config.toml
horizontal_flip = false
encoder_arch = "swin"
encoder_norm = "layernorm"
encoder_bias = "none"
fusion = "cross_attention"
fusion_encoder_parallel_block = false
fusion_encoder_positions = "learned"
beta2 = 0.99
max_precond_dim = 1024
epochs = 31.0
Rows from block 5 of the image encoder of a small image-text matching model, named by matrix and row number. Rows with one number belong to one neuron. Each number is 128 + 24 x the weight over its row's rms, rounded and kept within 0 to 255. All counts start at 0.
After each neuron's rows are labels from the 100 images, of 14848, where the neuron reaches its highest value: "responds to" is what is common among them. Only what is clearly more common there than usual is listed. The data: simulated telescope pictures of galaxies. In brackets: how many of the 100.
# fc1: MLP up (encoder.blocks.5.mlp.fc1.weight, 384x96), inputs 0-95
# fc2: MLP down (encoder.blocks.5.mlp.fc2.weight, 96x384, transposed), outputs 0-95

fc1.232 [106 149 120 125 148 148 155 136 115 103 125  79 129 108 112 112  93 118 113 142  78 168 114 114 104 169 170 136 133 118 146 146 146 135 154 106 169 141 123 116 111 116 116 127 141 134 101 110 141 138 108 133 101 128 156 156 146 141 110  96 146 141 148 119 112  91  94 132 156 171  83 125 123  87 115 108 134  71 154 124 102 177 135 156 115 172 180 157 137 163 114 139 121 133 163 125]
fc2.232 [171 103 114 122 118 112 132 156 130 175 172 135  94 133 146  99 121 129 124 146 161 125 125 146 163 109 132 104 120 142 123 161 140  96 129 175  89 112 139 130 118 155 124 126 125 105 149 129  83  98 112 116 143 139 138 139 127 132  84 192 122 118 119 109 103 174 115 126 132 136 137 146 124 122 159 145 118 137 108 160 113  64 157 178 120 123 105  81 114 159 160 126 126 157 118  82]
responds to: merging pair (73)

fc1.36 [137  91 134 105 142 133 134 120 119 150 110  86 168 140 117 161 149 161 108 161 118 118 143 197 138 124 157  97 160 134 113 161 147 140 121 140 146 123 151 156 137 111 132 127 178 125 117  72  86 175 126 147 107 151 126  93 100 132  93 137  91 109 104 101 120 157 133 153 141 100 142 119 123 103 115 127 145  99 154 130 105 135 170 145 111 151 107 167 142 131 142 126 127 161 167 102]
fc2.36 [145 115 149 115 144 150 163 102 101 108 145 171 105 108 105 104 115 135 140 133 156 135  87 159  88 166 146 192 138 119 145  87 123 131 122 110 164 150  96 164 138 178  92 118  93 131 140 163 122 115 149 134 123 128 129 116 159 138 117 130 159 126 129 126 131 132 128 119 129 172 115  92 165 117 125 119  99 122 132 123 131 162  93 101 135 108 126 140  95 141 140 102 160  84  82 170]
responds to: lensed arc (37)

fc1.338 [120 129 163 141 156 100  88  80 116 146 159 122 107 155 138 167 156 112 112 153 110 134 143 120 117 126 171 134  90  55 115 124 136 109 179 133 130 110 112  97 164 108 133 155 138 158 150 132 146 128 108 158  72 132  86 134 110 105 122 129 106 123 132 132 121 144 118 106 161 125 176 132 127 174  90 136 159 120 151 159 125 125 118 102 117 138 116 165 156 132 125 147 111 133 102  99]
fc2.338 [118 135 130 131 128 133 166 140  91 121  85 123 131 140 142 117 152 122 137 126  86 105 130 113 159 142  90 125 140 123 119 113 105 106  81 115 141 110 136 142 103 157 152 156 160 138 169 160  88 180 100 103 106 110 127 120 100 101 142 122 154  82  82 124 179 147 183 100 116 160 107 117 138 115 134 159 128  91 131 142 100  99 113 155 148 133  95 141 159 170 150 145 114 134 140 120]
responds to: lensed arc (70); ring galaxy (26)

fc1.341 [132 137 124 103 205 136 106 112 174 141 148 121 146 125 130 155 106 113 162 141 143 139 138 136 148 116 108 141 164 105 118 114 140 162 107 138 182 145 158  92 144 140 124 124 173 144 145 155 144 151 107 102 120 146 149 122 131 138 123 106  88 193 102 119 104 139 169 139 121 154 129  92 103 136 105 136 139 146 123 107 151 142 123 126 134 144 148 121  86 128 128 111  84 105 168  74]
fc2.341 [119 137 131 106 147 154 107 131 122 114 112  66 123 126 120 135 152 142 137  98  87 140 149 139 163 164 119 147 122 151 126 115 139 119 109 136  90 134  95 193 154 109 128 102 100  66  83  73 109 137 146 100  87 150 134 127 145 130 112 109 102 110 112 109 148 123 125 151  86 139 135 132 127  96 106 141 112 131  98 140 138 157 154 117 151  77 118 119 166 141 167  88 131 126 125 124]
responds to: star cluster (100)

fc1.235 [102 112 116 122 170 157 147 121 126 107 103 118 138 143 168 154 140 141  99 148 114 122  93 114 132 137 138 129 146 115 120 146 146 111 134 172 105 117 148 163 156 131 162 133 150  77 136 152 146 130 146 106  93 145 154 184 126  80 113 135  92 118 125 109 139 106 137 122 118 123 131 111 113 124 109 137 178 159  78 116 128 142 126 119 156 153 128  91  61 179 123 154 101 163  95 125]
fc2.235 [147 122 131 105 122 173 146 135 107 172 112 149  95 113 145  91 138 136 107 139 146 141 155 114 157 168 125 104 140  89 143  82 151 175 117 132 139 117  82 149 159 142 137 121 149 126 176 113 135 129 147 137 125  97 117 107 138 135 125 121 163 161 103 143 161 165 107 141 143 138 139 123 109 135 156 138 108 143 136 135 132 106 160 114  76 105 155 109 181  87 130 133 188 102 145 153]
responds to: bright star with spikes (100); round elliptical (26)

fc1.303 [140 119  97  91 120 129 113 135 147 131 114 152 117 135 107 134  39  95 116 132 117 136 119 111 102 130  96  99 126 162 117 128 138  87 148 136 117 108 134 126 107 130  78 162 131 129  87 126 126 183 148  69 121 110 140 153 142 151 120 103 173  72 129 141 122 154 119 150 165 138 121 128 102 141 116 118 121 115 136 133  90 136 114 106  71 105 115 128 129 148 141 129 127 156 152 169]
fc2.303 [119 149  93 137  75 122 118 119 129  89 117 108 136 106 112 162 180 153 114 102 105 154 141  87 109 134 120 132 121 133 104 114 117 140 107 109 150 124 128 169 135 154 140  96 159  99 137 121 137  72 105 167 112 127 150  89 119  96  94 123 104 103 144 147 126  99 113  88  84 113 108 117 121 114 131  96  74 144 108 141 130 119 106 124 110 123 160  98 110  75  93 138 102 111 149 121]
responds to: barred spiral (51); winding: anticlockwise outward (35); winding: clockwise outward (34)

fc1.35 [145 140 131 144 126  98 111 166 117 119 124 133 129 140 119  72 131 106 136 101 107 123 175 177 143  92 150 105 116 142 165 111 129 140 142 166 108 140 139 130 155  69 170 144 140 104 112 144 113 143 155 118 102 118  91  99 111 157 127 128 126 161 130 158 155 173 111 128 143 173 123 146 190 107 106 154 151 122 138 147 148 107 123 131  98 116 152 123 153 134 109 114  81  92 108 148]
fc2.35 [155 111 149 119 155 109 122 132 153 126 130  95 130  62 132  92 112 124 126 144 124 166  95 140 103 163 119 132 128 142  94 147 142 148 140  89 119  99 106 143 129 107  88 134 107 126 156 129 122 141 155  95 170 105 156  68 202  97  89 104 153 103 130 113 103 109 139 139 117  92 138 155 124 144 111 161  75 132  95 140 139 148 137 132 130 130 113 136 118 116 116 106  93 128 137 125]
responds to: irregular (63); barred spiral (34)

fc1.221 [113 150 106 135 122 121 106  92 115 140 152 126 171 125 113 152 150 139 100 119  92 119 155 134  88 117 117 139 135 142 102 143 138 125 129  74 159 124 126 152 169 100 116 106 149 129 136 128 129 174 117 123 133 106 128 112 154  90 117  94 112 177 118 143 164 160 114 186 119  87  96 146 102 135 196 120  85 121 103  94 123 120 148  90 146 133 156 119 128 122 155 128 137 145 121  86]
fc2.221 [164 138 125 167 132  83 126 132 158 103 128 102 119 174 122 133 138 125 129 151 120 134 179 110 137  95 126 166 134  90 149 122 120 118 159 160 165 112  92 141 145 167 130 147  82 124 117 175 133 116 125 110 105 160 127 145 112 167 119 139  93 120  97 167 146  73 144 157 121 133 118  99 101 108  99 107 103 114 123 108  83 125 136 152 172  94 150 144 103 130 148 144 115 145 117 137]
responds to: lensed arc (50); barred spiral (31)

fc1.176 [146 128 117 167 137  60 110 120 126 118 134 111 142 100 125 123 182 124 112 130 164 137 123 158  82 138 140 155 128 133 108 129 109 151 165 109 125 113 121 104 119 122 158 169 132 162 126 104 134 157 131 114 100 132  82 176 152 138  93 119 139 143 187 123 184 122 142 144  96 131 130 119 142 110 125 113 124 123 159 112 131  90 126 123 148 111 162 121 105 125 111 105 146 143 188  82]
fc2.176 [148 137 158 149 115  99 162  77 112  99 151 183  88 154  72 107 111 141 128 124 109 120 136 101  82 170 122 127 172 112 110 111 104 115 106 171 116 142  92  98 137 134 135 128 137 124 161 120 137 122 106 100 151 145 140 102 127 113 132 130 139 146 136 145  89 124 122 154 126  97 158 127  82 117 115 132  95 119  96 118 105 142  72 115 102 138 119 135 111  91 121 123 100  99 120 165]
responds to: merging pair (72); noisy (65)

fc1.318 [131 103 141 108 136 120 152 152 103 123 127 123 134 138 130 135 102 139 134 131  61 107 135 143 113  96 115  87  96 160 123 159 142 128 186 165 133 121 161 112  93 113 102 146 111 184 112 112 115 148 127 138 135  85 112 109 158 138 125 119  85 110  98  85 160 132 126 162 149 152 133 130 145 121 131 122 140 166 128 110 111 107 131 128 113  62 133 122 179 138 151  95 129  86 153 130]
fc2.318 [ 87 148 128 145 113 136 154  97 105 156 157 102 164 114 109 148 123 151 125 110 141 139 135  81 153 149  93 112 178 143 158 144  93 162  96 119 116 152 107 113 129 124 143 102 121 162 135 146 175 108 129 128 116 187 151 125 156 142 143 118  95 125  78 130 132 165 134 119 164 117 109 111 141 101 106 108 128 130 147 136 134 104  96 142 153 131 102 119 133 133 192 182 145 127 121 104]
responds to: barred spiral (61); tilted (49); winding: clockwise outward (48); winding: anticlockwise outward (34)

fc1.45 [144 170 136 143 125 174 133 154 125 126 122 147 120 146 122 165 139 128 127 168 106 159 164 130 128 114 153  97 114  77  80 159 186 177 133 156 112 128 120 110 121 138 130 137 168 145 126  84  98 150 125 111 155 103  96 157  95 150  75 123 132 129 124 133 155 111 146 107 128 124 109 112 125 105 109 120 153 112 115 135 113 142 124 106 160 123 107 103 140 165  71 150  91 105 139 142]
fc2.45 [132 106 117 128 135 120 140  95 160 157  86  91 185 115 159 112 158 121 129 156 116 105 112 126 129 103 111 143 107 117 178 126 103  86 121  89 120 143 116 145 111 120 136 140 118  90 133 173 113 136 113 103 132 106 134 109 128 118  91 150 103 108 131 103 112  83 128  90 139 112 135 135  98 166 152  87  77  98 156 146 130  79 138 157 132 120 145 151 115 122 164 102  95 162 114 123]
responds to: merging pair (71)

fc1.263 [109 143 114 140 152 148  89 108 105 154 149 130 144 126 174 132 119 127 121 184  98 105 145 144 133 159 171 103 143 145 129 130 147 132 138  93 102 107 118 147 145  68 147 122 124 149 163 114  99 111 143 166 132 139 151 148 129 145 135  80 131 113 137 148 171 148 150 134 145 126 113 139 156 122  96 119 110 130  77 154 124 119 179 160 117 113 152 114 127 125 124 156  69 174  90 127]
fc2.263 [140  70 128 162 142  97 140 170 140 155 130  64  79 107 129 153 105 126  86 155 122 126 155 123 132  93  62 126 126 134 126 123 152  87 123 102 158 129 127 137 107 123 147 116 105 136 159 126 109 121  94 123 113 132 153 158 129 150 105 154 174 154 139 137  86 119 121 129 132 183 139 118 119 130 159 114 134 166 135 113 116 125 122  79 132 170 148 149 120 122 149 123 122 122 138 100]
responds to: irregular (88)

fc1.264 [154  63 154 125  97 160 113 203 134 128 143 132 135 125 136 170 144  94 122 127 164 127 105 165 113 115 128 114 128 119 167 125 176 163 152 115 146 133 136 129 119  81 148 107 111  93 146  82 118 130 139  79 138 128 149 134 131 145 141 100 139 121 115 108 122 136 106 129 158 145 118 139 173 112 135 149 119 135 108 121 141 109 185 129 145 125 146 128 115 135 142 175 155  92 165 121]
fc2.264 [108 127  97 127 116 110 102 100 158 131 137 160 158 115 162 106  96  79 150 193 115 116 142 132 128 117 136 152 110 180  71 117 159 107 170 161 108 142 144 124 149 129 105 133 143 123 106 152 124 130 145 179 116 118 134  98 106 119 103 176  93 163 108 141 154 108 130 123 155 101  96 125 153 124 152 100 148 131 103 137 128 164 124 174 139 127  96 121 123 123 106 103 128 110 106 116]
responds to: barred spiral (55); winding: clockwise outward (36); irregular (33)

fc1.166 [114 122 169 149 156 140  83 131 201 106  84 149 134 140 134 110 119  94 119 129 137  85 164 115  97  95 103 118 143  92 113 129 176 126 150  92 143  97 132 105 113 102 108 145 113 133 143 154 161 152 170 126 117 139 122 150 128 114 119  93 106 137 129 167 133 152 154 164 162 108 143  99 109 122 110 116 121 109 121 109 182 107 175 119 132 120 149 154 117 125 103 117 109 124 114 102]
fc2.166 [107  91 130 107 135 101 180 137 136 100 136 126 149 112 162 120  93 160 127 136 143 151 133  95 144 150 155  85 136 128 112 167 124 127 162 141 121 108 134 144 131 112 138 120 133  91  86  99 119  99 116 120 121 147 141  94 150 122 143 155 156 116  94  96 115  92 130 128 111 163 141  83 119 164 104 145 118 179 127 163 136 109 147 141 141  90 118  92 197  97 120 141 137 121 171 135]
responds to: merging pair (97)

fc1.307 [192 152 126 132  87 124  89 145 174  72  86 121 129 163 104  97 117 145 149 172  82 129 108 172 107 109 112 116  98 117 158 146 143 128 124 109 127  91 125 101 156 144 120 122 142 103 140 131 148 153 110 119 145 122 168 118 140 111 128 145 139 146 140 129 114 178 105 147 102 154 112 139 192 113 121 118 147 120 160 141 103 155 124 169 139 126 133 128 143 144 107 124 132 109 147  99]
fc2.307 [113 118 112 144 152 114 147 146 113 121 159 154 101  84 133  94 134 137 101 129 124 120 101  79 126 116  92 183 136 110 120 112 115 157 138 127 172 133 115 107 121 130 143 120 175 131 168  98 123 113 152 133 132 174 126 154 120 136  80 140 130 153 135 178 127  88 143 101 141 138  86 142 108 160 143 100 116 134 111 151 124 107 184 126 149 145 140 115  98 128  98 102 129 154 159  76]
responds to: irregular (31)

fc1.67 [ 71 156 168  95 132  99 147  94 122 114 186 149 141 132 142 135 138 117 108 128 106 107 165 167 118 135 132 117  97  96 102 192 123 138 124 102 121 154 137 126 117 127 103 114 123 125 164 139 145 122 103 173  90 122 140 126 163 120 114 132 114 104 157 151  92 125 116 125 162 149 112 154 152  90 151 155 155 139  86 120 133 149 133 150 161 114 112 107  91 103 167  96 121 135 132 105]
fc2.67 [129 106 108 148 153 131 109 118 161 117  95  88 120 133 152 132 166 150 122 142 133 161 117 167 140 161 152 151 107 177 138 103  94 142 122 122 141  91 122 139 129 122  96 104 124 130 125 110 191 129 113 154 140 106 125  90 129  92 131 137 113 110 143 150 158  94 129 137 150 118  79 167 130 130 147 104 137 143 115 110 132 112  70 136 130 105 126 193 164 139 118 155  90 177 120 133]
responds to: merging pair (88)

fc1.71 [138 128 100 133 123 139 111 162 113 153 156 110  98 206 122 110 152 157 148 155 154 126 175 129 104 127 131 162  74 126 116  90 124 147 158 135 151 124 136 134 157 135 102  87 166 100 128 130 148  75 135 116 158 154 144 153 123 123 167  99 131 122 171 140 123 123 128 129 136 175  97 144  92 120 154 117 136 129 149 147 104 118 156 121 155 112 142 105  95 127 123 100 122 160 166 126]
fc2.71 [140 124 147  91  86 141 147 108 143 185 135  98 120  96 139 104 118 161 117 134 109 148 144 135  88 141  89  97 154 138 127 133 118  86 141 135 100 131 131 138  91 138 142 133 165 119 124 114 140 150 147 113  83 119 127  78 140 150 114 122 108  93 130 117  87 153  92 115 154 106 143 127 181 156 130 151 119 160 111  96 146 109 177 127 111 138  62 157 113 101 127 127 148 134 142 145]
responds to: bright star with spikes (90); flattened elliptical (26); merging pair (25)

fc1.93 [160 121 120 147 143 141 121 155  96 128 116  99 134  98 121 137 138 158 158 115 114 137 165 144 127 123 132 161  86 126 194 144 158 110 123  92 133 119 138  88 148 125 130 130 134 149 137 103 137 108 103 140 122 163 125 126 102 150 108 122 113 127 101  98 127 166 150 164 136 115 135 153 123 165 136  92 185  94 112  76 135 116 189 124 134 115 148 169 176 138 176 111 104 140 122 137]
fc2.93 [155 129 147 101 122 138 177 156 140  88 137 181 143 114 123 102 105 120 183  99 123 121 113 125  65 106 131 113 106 118 154 122  84 126 146 160 128 143 160 154 114 129 156 154 135  98 137 135 105 100 144 127 152 118 122 106 149 123 131 131 109 167  81 134  83 107 141 114 128 141 149 120 104 134 123 142 160 210 109 106 141 121 122 122 139 127 105 159 112 150 150 140 159 129 115 159]
responds to: lensed arc (33)

fc1.373 [153 119 128 143 131 136 140 145  92 119 160 138 108 115 112  90 124 124 132 130 162 113 112 100 160  68 152 135 118 103  94 136 119 127 185 135 135 108 161 107 121  93 115 140 122 135 173 131 130 123 124  95 124 117 126 172 132 101  88 137 112 122 146 116 172 107 116 172 173 133 148 151 123 123 126  68 105 119  94 112 111 136 168 122 108 123 150 143  86 130 126 174 121 156 176 104]
fc2.373 [155 146  84 153 132  71 115 142 122 122 138 129 167 126 154 185 117  88 122 137 174 157 129 171 140 157 118 120 160 138 171  98 130 110  91 106 124 100 128 116 112 162 143 140 162 148  89 122 137 171 154 144  91 125 148 108 139 119 108 111 162 132 155 122 141 123  88 133 129 103  95 128 111 125 183 130 116  95 127 144 143 122 154 137 109 143 159 119 145 116 132 134 141 104  85 158]
responds to: star cluster (97)

fc1.314 [139 121 129 121 138 146 110 168  89 128 136  86 129 106 118 127 141  97 110 146 131 131  96 156 138  86 126 111  88 146 176 147 181 111 139 129 122 153 109  98  95 152 145 115  87 102 131 120 114 150  97 116 104 102 176 119 111 163 139  62 157 117 107 108 121 169 147 186 119 177 146 137 122 136 141 113 126 145 143 110 134 111 128 149 135 169 102 167 120 127 128 115 106 142 112 141]
fc2.314 [107 143 113 145 108  80 137 104 105 106 171 128 160 145 113 119 110  78 103 105  94 123 149 156 113 147 138 143 148 124 102 153 122 136 141 101 154 121 102 125 155 118 118 145 102 151 112 150  93 123 142 168 121 126 135  94 172 111 100 112  66 137 132 161 155 137 132 130 119 110 135 149 116 103 153 126 148 104 118 156 144 103 127  86  88  96 184 127  97 124 108  93 108 165 140  99]
responds to: irregular (100)

fc1.39 [111 163 104 111 150 122 152 100 113 106 141  82 102 139 129 125 160 122 138 144  96  87 144 107 114 125 106 147 153 137 118 147 115 180 105 156  93 126 151 124 112 117 121 122 135 156 146  76 111 115 165 120 133 159 163 120 150 168 135  75 133 112 108 167 136 202 118 138 125 137 138  94 101 145  96 167  98 126 105 123 133 146 167 134 129 126 127 177 147 124 154 129 140 142 134 102]
fc2.39 [134 130 162 139 130 174 108 107 130  98 186 122 135 117 151 109  87 150 168 119 120 137 108 151 105 145 136 155 146 150 117 105 177 113 105 139 162 154 153 127 117 175 145 140 138 145  76 169 141 140  93 162 122 207 111 112 125 118 100 126  92 111 118 108 121 126 103 135 147 124 124 150 130 108  78 133  88 152 148 138 115 118 145 101 121 126 122 115 135 132  83 109 131 141 132 108]
responds to: star cluster (98)

fc1.230 [143 135 115 135 167 136 108 171 130 137 159 116 127 135 114 138 163 131 135 140 157  98 137 153 111 114 105 127 112  99 145  76 155 182 115  88 130 118 144 100 112 145 130 170 114  82 142 107 119 111 135  94 100 163 125 126 141 159 106  83 114 116 150 140 130 131 143 141 152 133 112 151 104 133 145 117 148 136 118  85  87 144 134 147 149  60 165  95 139 113 180 147 162 120 102 134]
fc2.230 [159 140 125 142 104 138 191 101 146  99  95 136 118 115 133 139 128 141 148 145 112 119  93 116 134 119 147 121 146 111 103 178 150 155 137 146 132  88 148 139 132 120 109 129 141 151 144 159 142 133  91 159 137 119 150 109 117 148 104 166 156 149  91 132 140 104  85 169 140 153 168 141 143 107 149 143  90 166 118 128 183 117 125 161 138 157 147 130 116 136 147 119  71 183 151 136]
responds to: barred spiral (55); winding: anticlockwise outward (47); merging pair (31)

fc1.274 [126 125 107 149 133 117  81 102 113 159 127 134 104  98 137 117 148 107 137 125  97 141  93 126 157 115 127  79 151 123 147 153 115 128 181 129 165 106 112 110 102 105 154 127 140 138 130 170  91 128 133 103  96 192 112 148 122 130 129 156 112 146 174 136 156 126 158 101 164 123 112 138 134 128 161 118 142 158 126 110  61 123 119 126 135 114 155 150 122 116 100  82  77 154 114 139]
fc2.274 [114 157 134  89 144  90 108 115 131 105 136 137 133 140 144 118 113 140 125 158 133 121 152 146 102  99 138 124  76 108 112  98 165  88  80 154 131 108 113 133 142 145 161 100 117 114 133 130 104 154 146 172 139  84 142 119 159 156  70  97 128 112 187 133 114 110 132 114 130 153 139 108 150 117 127 110 145 137 112 121 164 161 122 125 113 209 136 135 150 114 150  93 128 113 138 104]
responds to: barred spiral (84); winding: clockwise outward (50); tilted (39); winding: anticlockwise outward (37)

fc1.210 [108 128 119 120 140 175 162 135  74 149 174 148  64 103 133 144 107 112 104 141 147 170 103 112 134 125 120 146 121  97 127 130 122 108 157 113 104 116 133  95  60 118 108 116 110  98 155  90  95  79 134 118 135 140 124 136 140 155 125 145 101  73 110 110 124 117 130 149 148 149 101 151 149 125 143 113 147 123 102  99 136 153 144 159 140 127 100 133 131  99 100 144 128 126 116  77]
fc2.210 [123 134  77 105 144  87 115 104  99 115 145 123 159 178 132 113 111 111 142 104 129  77  72 133 160 131 128  91 117 166 134 126 154 137 108 120 131 137  86 104 178 152 166 114  97 147 118 105 125 143 106 148  84  90 138 145 117 111 115 131 107 164 138 147 155 121 119 128 115 174 141 172 132 126 130 160 143 119 111 194 117 101 144 122 146 102 122 141 121 140 102 133 148 132 121 151]
responds to: star cluster (58)

fc1.325 [145 110 135 124 143 134 171 153 104 120 117 131 128 142 123 171 122 154 128  72  87 129 115 152 109 107 127 137 142 145 114 147 102  79 145  74 104 119 144 133 113  97 109 127 107 106 134 101 136 149 165 130  62 144 127 108 171  72 182 165 155 142 114 171  95 159 161 145 111 119 113 133 106 114 145 142 149 159 124 118 132 123 146 113 114 142 178 125 136 128 116 131 115 124 126 143]
fc2.325 [ 97 138 151 155 119 136 158 145 151 131  96 171 101 163 145 137 103 110 130 124 126 125 111 100 126 171 135 108 110 129 165 112 135 123  84 120 133 151 112 125 134 119 167 139 115 123 155 128 108 162  79 160 152 133 180 133  85 147  78 149 107 102 207 108 135 112 118 160 133 149 130 125 161 130 119 141  97 109 118 144 142  96 136 123 138  97 108 103 137 162 114 107 144 100 104 160]
responds to: lensed arc (74)

fc1.132 [122 148 174 135 127 162 141 139 178 129 140 124 122 114 151 116 139 124 149 142 111 122 113 143 171 127 149  90 163 109 150 145 101 132 125 115 121 117 156 113 179 143 151 165 118  98 126 129 118 108  82 144 103 133  95 186  83 181 121  94 119 142 146 165 141 174 111 100 128 117 112 127 155 132 119 140 155 140 145 163  99 130 140 102 109 109 125  96 136 112 103  64 116 142 130 113]
fc2.132 [125 156 120 169 139 143  84 128 130 150 151 154 132 179 138 158 178 118 121 121 123 113 145 124 124 143  71 131 123 125 147 130 159 150  85 131 170 115 138 163  98 131 150 131 124 126 128 153 126 154 181  94 132 118 152 102 116 130 137 189 154 116 188 140 111  82 132 166 139 148 129 138 108 129 163 126  96 139 121 108 121 105 139 133 127 149 132 154  92 123 145 165 129 174 136 124]
responds to: barred spiral (60); tilted (47); winding: clockwise outward (41)

fc1.21 [106 151 137 128 133 149 113 123 125 125 115 176 134 126 130 151 110  95 166 131 114 150 100 121 112 135  89  67 107 120 143 153  97 119 146 123 157 167 116 163 153 120 167 152 127 137 103 128 131 132 137 151 144 144 117 114 121 140 101  57 172 112 145 112 102 176 129 155 117 182 140 124 160 159 109 107 169 129 105 117 117 146 125  76 151 138 137 128 126  94  79 131 113 116 106 119]
fc2.21 [170 141 138 128 158 122 128 145 117 164 163 133 122 137 132 101 122 138 125 160 154  97 124 159 116 131 185 181 135 138 104 123 193 151 118 152 114 156 135  97 103 128  91 112  96 108 131 122 135 132 133 125 108 127 142 121 140 141 142 152 117 142 123 110 172  78 166 125 132 120  66 111  95 125 136 152 176 166 156 125 145 110 119 171 100 140 100 154 146 118 157 138 100 131 155 124]
responds to: barred spiral (65); winding: anticlockwise outward (41); irregular (30)

fc1.328 [127 144 105 115 149 154 172 149 138  96 128  91 115 139 109  96 184 134 162 170 132 152 136 123 126 127 150  67 126 149 111 125 124  98 138 125 135 129 150 100 107 148  95 105 124  95 110 111 132 147 114 108 127  87 137 135 160 109 140 116 154 124 175 151 170  98 166 102 130 130 125 138 102 156 143 142 132 104 119 150 138 172 139 141 119 132  89 122 125 163 118  63 134 148 164  95]
fc2.328 [137 122 136 137 130 149 116 134  86 145 125  74 139 162 155 154 117 134 111  91  93 104 121 170 146 139 126 109 144 151 108 148 154 104 110 148  98 130 129  82 143  89 149 122 139 119 178 121  93 101 130 154  96 133 143 137 156 137 112  93  53 162 141 130 148 135 118 163 103 127 178  91 143  98 170 134 128 118 132 134 145 131 135 105 115 114 147 102 143 115 170 104 109 107 132 150]
responds to: bright star with spikes (100)

fc1.320 [ 90 134 182 100 133 164  81 179 142 142 149 116 142 132 136 131 161  91  93 124 163 132 122 159 132 134 124 104  99 108 130  93 122 149 149 120 126 105  96  99 114 145  61  80 125  99 135 116 119 148 119 132  80 115 135 144 136 137 127 112 111 135 118 177 120 128 127 133 159 148 158 176 183 105 161 129 114 166 121 116 120 127 145 117  96 114  97 131 128 123 156 113 125 107 133 122]
fc2.320 [140 104 110 174 145 131 102  76 163 114  98  95 152 139 139 126 155 113 131 176 105 124 147 138 160 112 115 115 131 110 105 101 135 146 133  79 129 122 139 115 146 137 129 136  86 157 178 135 134 137 135 146 183 148 134 151  88 134 118 140 142 124 151 132 113  97  94 161 138 112 139 176 112 139 118 119 175 106 114 115 143 147 141 122 108 189 105 103 136  89 134  91 113 171 134 131]
responds to: merging pair (81)

fc1.197 [176 109 130 140 107 127 103 126  96  71  92 131 150 148 155  83 111 149 112 138  93 173  95 121  96 107 148 110 132 115 158 109 144  84 165 137 153 123 120 126 173 129 138  94 129 134 156 114 115 127 118 138 126 127 141 126 102 129 113 131 111 148 161 104 130 164 144 154 128 106 164  99 149 137  95 137 155 149 173 135 107 122 141 175 142 156 130 142 166 162 106 113 118  92 172 118]
fc2.197 [125 105 152 125 115 132 141 141 112 142 152 150 105 126 116 113 116 113 152 128 122 113 110 129 116 159 115 167 113 125 164 100 125 171 127 114 141 134 137 106 125 139 131 152 163 202 156 120 119 128 140 108 167 152 135 159  77 150  80 148 165 145 133 142 128 136 105 106 108 100 113 128 102 190 122 110 108 115 158 138 133 108 120 159 116 198 143 144 137 152 118 132  69 153 134 165]
responds to: merging pair (78)

fc1.259 [133 141 140 106 145 114  76 175 106 145 111 139 131 109 184 103 157 125 130 107 100 161 115 115 167 132 136 116 109  87 141 102 116 120 128 118 122 132 137 139 149 145 126 146 115 160 132 117  96 150  91 166 118 153 117 185 150  87 121 149 159 127 154 165 134 126 131 142 142 100 185 126 145 146 138 123 110 144 132 114 113  98 194  84 120 130 130  99 161 126 110 120 133 117  87  97]
fc2.259 [128 160 117 121 107 109 157  94 116 141 145 121  64 110 127 160  98 114 136 173 119  87 128 110  92 109 125 147  89 110 152 104 127 129 115 138 144 111 144  93  74  69 142  87 148 115 104 108 155 110 154 108 154 125 145 106 125 176  85 144 102 158 105 114 126 151 156 122 153 121  98 122 139  88  99 121 124  94 114 120 118 106 126 134 137 104 128 149 113 116 121 120 132 171 153 155]
responds to: lensed arc (70)

fc1.26 [123 103 127 130 118 159 117 123 144 121 134  84 165 149 166 136 147 113 109 150 120 107 123 160 108 123 107 113 127 124 139 147 127  97 115  91 122 117 105 150 132  51 121 139 100 155 158 106 138 122 165 121 127 179 138 196 116 122  89 117 124 146 135 146  95 163 149 132 126  86 110 151 156 131 123 112 116 123  71 164 139  87 113 143 124 123 178  96 131 123 139 124 113 164 108 137]
fc2.26 [146 126 107 130 145 155 125 126 136 125 158 104 119  82 123 145 105 115 104 139 103  89 118  99 144  90 115 117 144 140 122 129 153 119 119 141 173 144 101 129 138 194 103 104 121 114 142 140  77  99 108 150 121 115 121 120 123 140 139 128 160 117 145 127 112 156 158 104  99 189 163 136 116 167 143 137 108 122 151 106 105 191  65 118 111 148 128 124 110 135 165 105 158 110 134  91]
responds to: star cluster (42); edge-on disc (31)